Weights of a small image captioner.
Model: 64-pixel images, encoder arch vgg.
Training: adamw at rate 0.00093, batches of 128.
Data: trained on rendered dice on a table, 145000 training examples, 11.0 epochs.
Rows from block 3 of the image encoder, named by matrix and row number. Each number is 200 + 40 x the weight over its row's rms, rounded and kept within 0 to 999. All counts start at 0. After the name is the row's rms in percent of the matrix's.
# conv: 3x3 conv (encoder.blocks.3.conv.weight, 192x96x3x3), inputs 0-11, a 3x3 kernel for each
conv.91,095,253,230,203,230,195,144,221,165,152,193,225,234,182,261,152,141,227,145,213,154,235,179,235,206,233,182,194,146,229,206,112,215,233,125,211,241,216,207,196,219,209,199,183,181,179,215,227,184,178,211,236,150,212,264,185,200,139,226,192,191,237,213,205,209,170,241,202,176,273,213,224,180,203,181,216,212,237,184,283,206,142,227,153,180,156,183,180,160,178,234,225,158,177,209,201,243,181,146,169,194,179,185,208,228,267,241,222,266
conv.92,103,203,207,248,210,172,167,186,163,176,227,240,198,187,189,209,258,206,242,189,278,179,194,208,210,218,205,259,288,245,245,275,266,236,203,133,213,219,169,145,147,118,224,226,158,203,259,257,234,192,206,228,265,191,203,266,238,213,203,184,199,246,239,226,220,242,220,215,141,184,252,145,184,236,232,233,199,186,214,169,161,206,220,214,214,194,189,216,221,174,244,232,192,173,232,158,190,202,236,255,244,227,252,214,168,183,227,170,197
conv.93,098,153,165,221,187,182,206,232,182,238,240,210,227,193,199,195,155,156,199,206,143,169,183,193,191,260,230,189,208,204,228,160,170,237,172,150,184,160,194,204,175,197,239,202,227,253,155,199,189,183,220,223,227,249,225,322,279,148,303,217,119,204,150,158,208,178,188,174,171,168,175,152,175,227,189,187,231,221,187,194,199,148,96,133,232,128,167,226,160,178,244,174,190,246,180,245,238,201,251,198,213,199,169,175,211,222,178,206,227
conv.94,107,183,200,206,203,160,210,188,224,282,211,155,206,246,182,200,234,132,206,160,197,185,203,190,143,228,208,191,196,193,237,249,179,180,298,143,145,200,145,187,210,131,111,187,118,218,161,154,193,144,149,176,211,287,210,139,177,238,157,185,235,207,220,214,244,197,152,242,219,145,207,162,189,253,276,235,240,242,212,215,157,214,216,165,178,252,198,191,208,197,214,187,180,161,216,214,172,205,188,249,254,222,268,283,292,250,275,244,213
conv.95,099,239,217,204,219,226,215,162,187,186,197,192,159,206,226,179,176,165,165,99,165,202,192,132,240,182,170,256,141,260,181,171,133,163,174,154,138,219,273,224,234,231,246,187,177,201,221,172,193,113,142,180,158,181,206,184,147,156,240,235,184,242,242,225,139,140,145,235,317,204,136,159,156,215,102,199,168,213,206,229,252,258,236,238,198,241,274,203,197,210,122,161,257,170,174,246,217,166,171,191,213,149,177,202,219,201,229,185,166
conv.96,098,197,175,207,204,211,220,262,238,243,166,150,172,193,185,184,237,227,224,203,205,187,197,241,217,204,205,187,168,172,233,191,152,220,128,155,239,266,261,247,266,280,248,231,254,205,252,249,218,252,243,212,218,199,186,187,214,256,165,178,170,142,154,164,230,206,193,235,248,227,256,262,188,274,286,274,211,220,209,166,181,164,208,197,187,225,239,226,227,239,250,223,181,184,250,273,211,261,224,228,207,169,205,209,200,172,245,154,180
conv.97,106,244,187,150,190,175,180,166,200,176,224,196,153,213,231,220,199,203,233,224,247,200,201,174,218,133,175,246,255,215,214,230,200,207,219,137,231,270,213,248,170,49,215,158,204,285,191,163,168,269,266,138,262,159,116,179,184,185,159,202,213,196,231,242,228,196,215,233,182,176,222,150,257,177,207,254,217,156,188,188,209,220,217,192,192,175,222,178,186,200,202,191,216,244,206,138,195,224,138,250,258,260,251,231,228,146,262,170,163
conv.98,099,117,135,168,105,120,170,133,109,135,184,192,209,198,210,230,247,244,251,196,237,247,238,216,200,213,196,212,229,187,138,202,147,142,239,217,220,190,193,227,158,221,227,198,195,239,319,383,337,282,289,234,139,203,142,114,61,104,174,93,113,192,165,194,253,229,207,222,233,230,236,254,245,213,143,194,163,141,192,207,182,213,206,291,323,222,234,307,184,221,178,231,266,210,223,235,212,194,182,157,253,244,201,254,237,195,195,223,208
conv.99,092,210,175,168,174,176,182,175,154,219,227,200,124,192,196,152,239,223,210,171,239,166,220,252,226,215,234,166,202,167,178,193,195,144,151,138,145,226,189,162,211,250,211,233,223,219,295,299,321,278,288,312,181,132,136,187,199,210,157,117,113,194,142,145,212,214,163,196,211,217,185,217,186,258,206,224,235,191,166,192,177,206,175,244,202,176,245,236,217,261,263,216,286,261,179,224,238,188,195,286,208,255,269,183,197,263,215,211,241
conv.100,098,232,228,173,185,213,213,163,137,149,210,227,241,204,202,236,197,231,225,169,146,151,115,116,178,161,165,114,187,131,210,230,189,222,230,203,228,206,166,184,186,222,224,261,269,208,212,225,236,166,237,223,136,118,205,193,216,264,171,246,236,192,210,216,150,196,209,196,174,188,287,224,212,150,200,180,215,236,193,261,187,191,212,217,162,190,175,181,200,204,181,155,162,251,212,183,214,223,166,146,184,184,207,131,183,211,241,235,213
conv.101,104,176,213,221,212,283,263,167,166,133,126,240,283,218,171,231,218,209,243,194,158,214,211,217,264,146,224,167,166,168,177,241,203,185,213,198,217,215,202,206,214,213,215,248,273,198,128,245,234,110,209,176,126,216,195,125,215,243,188,226,200,175,189,122,200,120,135,209,183,161,172,239,187,166,172,189,201,269,181,252,251,177,156,209,189,201,202,180,165,202,145,224,218,173,171,275,158,220,202,99,203,168,163,179,187,150,194,178,217
conv.102,095,195,183,179,205,197,194,190,180,169,226,217,185,196,183,234,175,186,191,213,260,270,243,149,236,219,125,117,233,251,188,136,338,258,176,143,187,177,188,230,243,199,232,199,230,232,156,260,229,98,192,225,123,138,148,184,186,162,184,196,173,160,194,175,201,166,205,275,221,167,208,263,175,223,136,238,219,180,148,185,248,221,209,187,229,209,177,162,189,215,204,204,164,228,172,306,131,100,191,137,170,213,240,236,161,180,208,186,231
conv.103,103,214,222,186,224,221,199,262,232,186,202,179,145,230,207,160,228,166,164,175,172,241,165,172,275,182,116,263,134,162,238,187,180,233,224,223,126,208,202,227,270,216,147,192,161,235,200,229,198,163,180,187,130,218,241,247,228,178,246,220,185,227,176,214,166,143,204,222,236,159,247,259,149,221,232,250,183,155,244,178,127,214,153,203,191,169,209,184,205,235,166,198,171,208,204,271,161,114,196,121,210,252,228,246,160,244,268,192,217
conv.104,100,213,172,216,223,174,173,226,163,217,207,220,173,216,210,214,280,206,190,200,212,176,207,212,216,167,226,208,281,154,204,293,139,189,246,159,143,83,117,203,131,148,260,181,140,226,155,177,269,180,149,240,160,173,217,195,191,218,225,208,175,232,227,213,187,196,136,199,180,228,218,187,179,215,234,185,194,206,162,214,176,175,186,169,227,181,190,220,244,195,221,308,239,149,181,175,202,234,123,165,261,168,197,206,197,246,179,212,263
conv.105,094,238,171,197,200,157,189,171,197,179,203,201,196,191,195,171,178,201,169,122,163,174,203,237,190,124,202,163,173,221,207,206,205,248,116,158,113,162,188,156,254,307,219,207,193,220,199,129,150,169,126,128,151,171,149,249,192,209,229,215,212,164,188,265,181,219,196,218,220,164,150,147,141,183,159,184,200,258,229,202,145,199,169,165,178,204,205,223,177,200,250,189,134,114,203,297,257,184,208,232,194,165,160,208,233,154,196,187,163
conv.106,108,310,293,284,269,263,231,178,144,162,243,182,180,193,140,149,203,166,172,210,208,205,170,202,193,279,265,206,191,204,225,128,132,173,225,301,279,209,265,251,240,246,241,193,215,226,170,163,167,175,166,227,227,283,321,174,211,216,194,198,243,223,237,297,231,194,203,186,135,146,180,101,148,209,184,220,201,213,244,187,207,211,270,273,237,256,260,209,205,176,163,174,177,166,202,206,171,261,278,247,193,184,227,222,197,268,174,254,271
conv.107,089,248,149,148,203,145,148,252,174,172,228,148,150,239,213,149,235,232,166,238,244,343,209,230,234,116,117,177,213,205,214,218,295,301,86,114,155,288,251,205,246,222,185,205,178,210,206,227,257,169,199,218,122,119,149,328,301,254,322,306,276,242,263,190,167,207,200,250,273,235,184,253,208,279,204,206,240,260,247,228,249,243,144,155,157,167,148,190,173,164,182,224,247,228,178,242,232,127,261,189,189,290,264,202,218,162,170,183,139
conv.108,094,195,250,201,198,203,203,174,203,187,150,164,199,180,224,216,159,203,212,230,191,176,269,197,163,173,154,166,153,155,152,197,261,207,135,190,193,205,229,210,178,256,218,209,128,177,169,200,184,221,228,129,168,201,160,193,191,210,227,247,220,220,259,224,162,191,117,209,269,311,102,143,220,197,227,200,176,181,210,244,201,202,165,224,152,194,234,209,155,144,152,218,219,214,161,179,252,197,124,139,209,210,242,222,244,253,178,224,156
conv.109,101,156,148,174,114,162,220,158,225,251,127,183,195,230,217,191,257,210,195,243,185,210,196,206,253,179,205,157,147,162,184,228,225,242,138,247,225,254,238,199,217,249,221,177,184,196,175,196,245,139,206,248,190,129,176,262,203,224,177,177,174,182,201,188,140,119,182,232,218,213,269,314,224,186,221,186,195,217,223,169,227,259,188,200,232,194,199,192,193,221,186,156,186,242,177,232,220,197,286,168,236,232,171,172,224,179,170,194,176
conv.110,109,232,222,190,217,202,256,216,180,218,170,192,217,194,165,178,287,258,250,234,222,216,199,144,248,201,202,222,185,158,175,222,278,203,224,217,199,217,198,159,207,154,186,139,193,195,222,233,245,279,249,251,162,143,136,220,202,197,222,191,241,245,229,217,253,224,189,265,229,225,238,347,255,212,200,153,146,216,195,128,198,214,200,222,257,199,184,243,199,187,243,279,220,163,215,249,197,219,285,225,206,215,168,213,210,152,200,141,165
conv.111,094,242,210,178,179,226,211,193,196,150,219,231,232,174,137,224,162,193,246,153,226,215,188,231,218,210,175,125,166,224,168,242,225,148,245,189,148,195,204,167,202,167,218,205,212,211,238,288,202,178,308,204,194,173,184,249,234,253,239,286,248,224,237,198,163,186,159,257,201,181,223,198,186,178,152,206,232,231,229,232,213,220,167,178,161,137,128,153,172,125,166,223,175,240,248,243,188,242,233,154,146,202,170,246,218,149,192,200,182
conv.112,085,181,208,245,166,164,214,215,187,170,143,128,214,211,191,152,263,174,112,197,181,202,179,204,258,169,205,261,156,131,133,200,302,216,170,225,221,174,181,222,197,164,212,218,205,233,229,150,174,150,151,197,267,299,189,159,207,228,187,183,180,154,166,204,171,202,217,148,188,212,167,251,192,179,207,189,184,220,164,172,157,218,170,136,208,204,161,184,222,205,174,156,197,230,213,258,160,176,221,212,153,198,208,198,217,208,170,240,205
conv.113,090,189,197,155,193,234,197,242,209,218,230,172,206,214,201,205,281,222,205,222,180,173,225,120,154,193,166,218,221,180,178,252,141,208,273,133,218,161,130,122,151,128,139,205,156,210,195,133,193,190,159,176,241,241,248,201,193,178,216,224,199,229,202,214,251,263,190,236,218,193,193,182,217,203,302,227,175,223,228,154,211,244,189,163,162,214,194,196,196,195,213,185,251,238,153,131,193,128,163,211,192,183,197,208,223,185,255,184,164
conv.114,102,236,183,180,222,204,194,233,202,219,173,164,181,190,186,158,163,189,136,129,208,236,222,180,141,181,172,226,188,317,222,154,155,205,144,168,117,192,264,199,218,174,182,219,188,212,206,205,200,163,188,225,164,179,227,216,268,210,216,247,217,177,176,173,140,180,141,203,272,207,182,97,155,231,220,191,266,172,187,175,177,197,149,137,146,184,213,186,230,265,247,169,290,150,196,221,137,163,160,217,183,211,229,173,192,185,193,254,228
conv.115,100,231,239,225,228,270,215,231,252,227,199,191,182,184,184,176,178,202,149,250,192,214,220,209,226,239,221,222,128,172,173,102,190,228,129,278,295,235,206,224,240,271,215,271,204,107,246,188,160,216,188,209,173,181,239,148,182,212,165,219,284,199,203,260,191,195,188,199,157,161,202,203,225,258,232,206,240,224,220,226,255,201,239,230,225,231,241,181,201,193,150,207,257,228,195,211,237,198,163,232,184,215,324,188,236,320,183,240,354
conv.116,108,218,227,211,207,197,226,236,208,222,205,191,214,210,187,214,169,147,136,155,215,220,180,178,144,164,255,214,282,240,216,239,230,203,102,145,105,200,193,212,236,260,240,188,209,187,136,175,207,209,167,234,147,117,157,202,180,191,199,195,245,219,225,243,229,143,192,306,172,160,168,131,225,202,170,195,227,216,229,221,183,225,182,199,227,234,211,231,175,216,163,192,182,153,201,221,172,167,227,247,214,216,251,193,218,191,204,192,192
conv.117,095,155,148,113,215,178,179,231,229,240,181,211,168,202,200,290,180,247,269,179,220,216,188,244,200,80,164,167,196,201,234,190,214,193,80,192,200,258,301,246,185,216,179,235,264,197,201,242,186,317,242,110,198,199,209,213,204,186,213,171,224,216,157,220,173,158,194,206,204,178,195,150,201,190,215,155,212,142,233,261,220,208,134,169,199,181,223,232,199,215,270,244,233,215,177,182,265,172,217,151,233,231,209,168,146,222,213,134,175
conv.118,110,164,192,231,210,190,203,207,202,248,192,147,163,204,205,164,186,263,137,226,217,238,168,222,244,166,153,187,165,210,138,179,204,210,169,200,208,225,218,243,139,282,134,178,199,190,201,196,196,186,116,203,126,85,165,227,217,176,229,181,190,224,204,210,176,143,187,156,227,169,165,366,231,181,194,187,209,177,183,210,161,212,165,183,222,182,182,186,171,239,224,207,202,191,122,226,209,134,206,186,196,260,214,217,203,191,232,192,124
conv.119,106,301,287,236,225,238,191,244,171,138,214,227,256,225,241,189,173,228,207,79,129,201,115,161,184,254,259,192,135,181,225,120,117,157,275,152,123,226,218,211,233,209,197,219,227,242,205,195,160,187,205,190,215,184,214,131,164,225,206,241,269,244,250,257,201,285,214,127,193,177,205,158,166,181,173,182,191,197,173,209,190,176,273,247,243,219,207,181,188,180,187,138,189,198,47,95,167,161,92,165,202,145,171,184,166,192,217,145,204
conv.120,102,148,163,159,206,178,201,227,240,223,140,210,245,213,282,283,196,217,250,185,212,206,194,158,183,157,169,147,226,227,270,123,159,216,175,220,263,218,292,252,241,230,194,235,225,206,257,255,202,224,252,197,245,285,220,274,275,301,277,277,300,179,170,151,168,186,201,205,187,216,156,191,153,196,177,216,168,174,187,198,188,182,171,137,157,183,150,196,204,222,216,219,217,243,163,130,173,173,83,127,233,172,205,220,147,161,239,179,145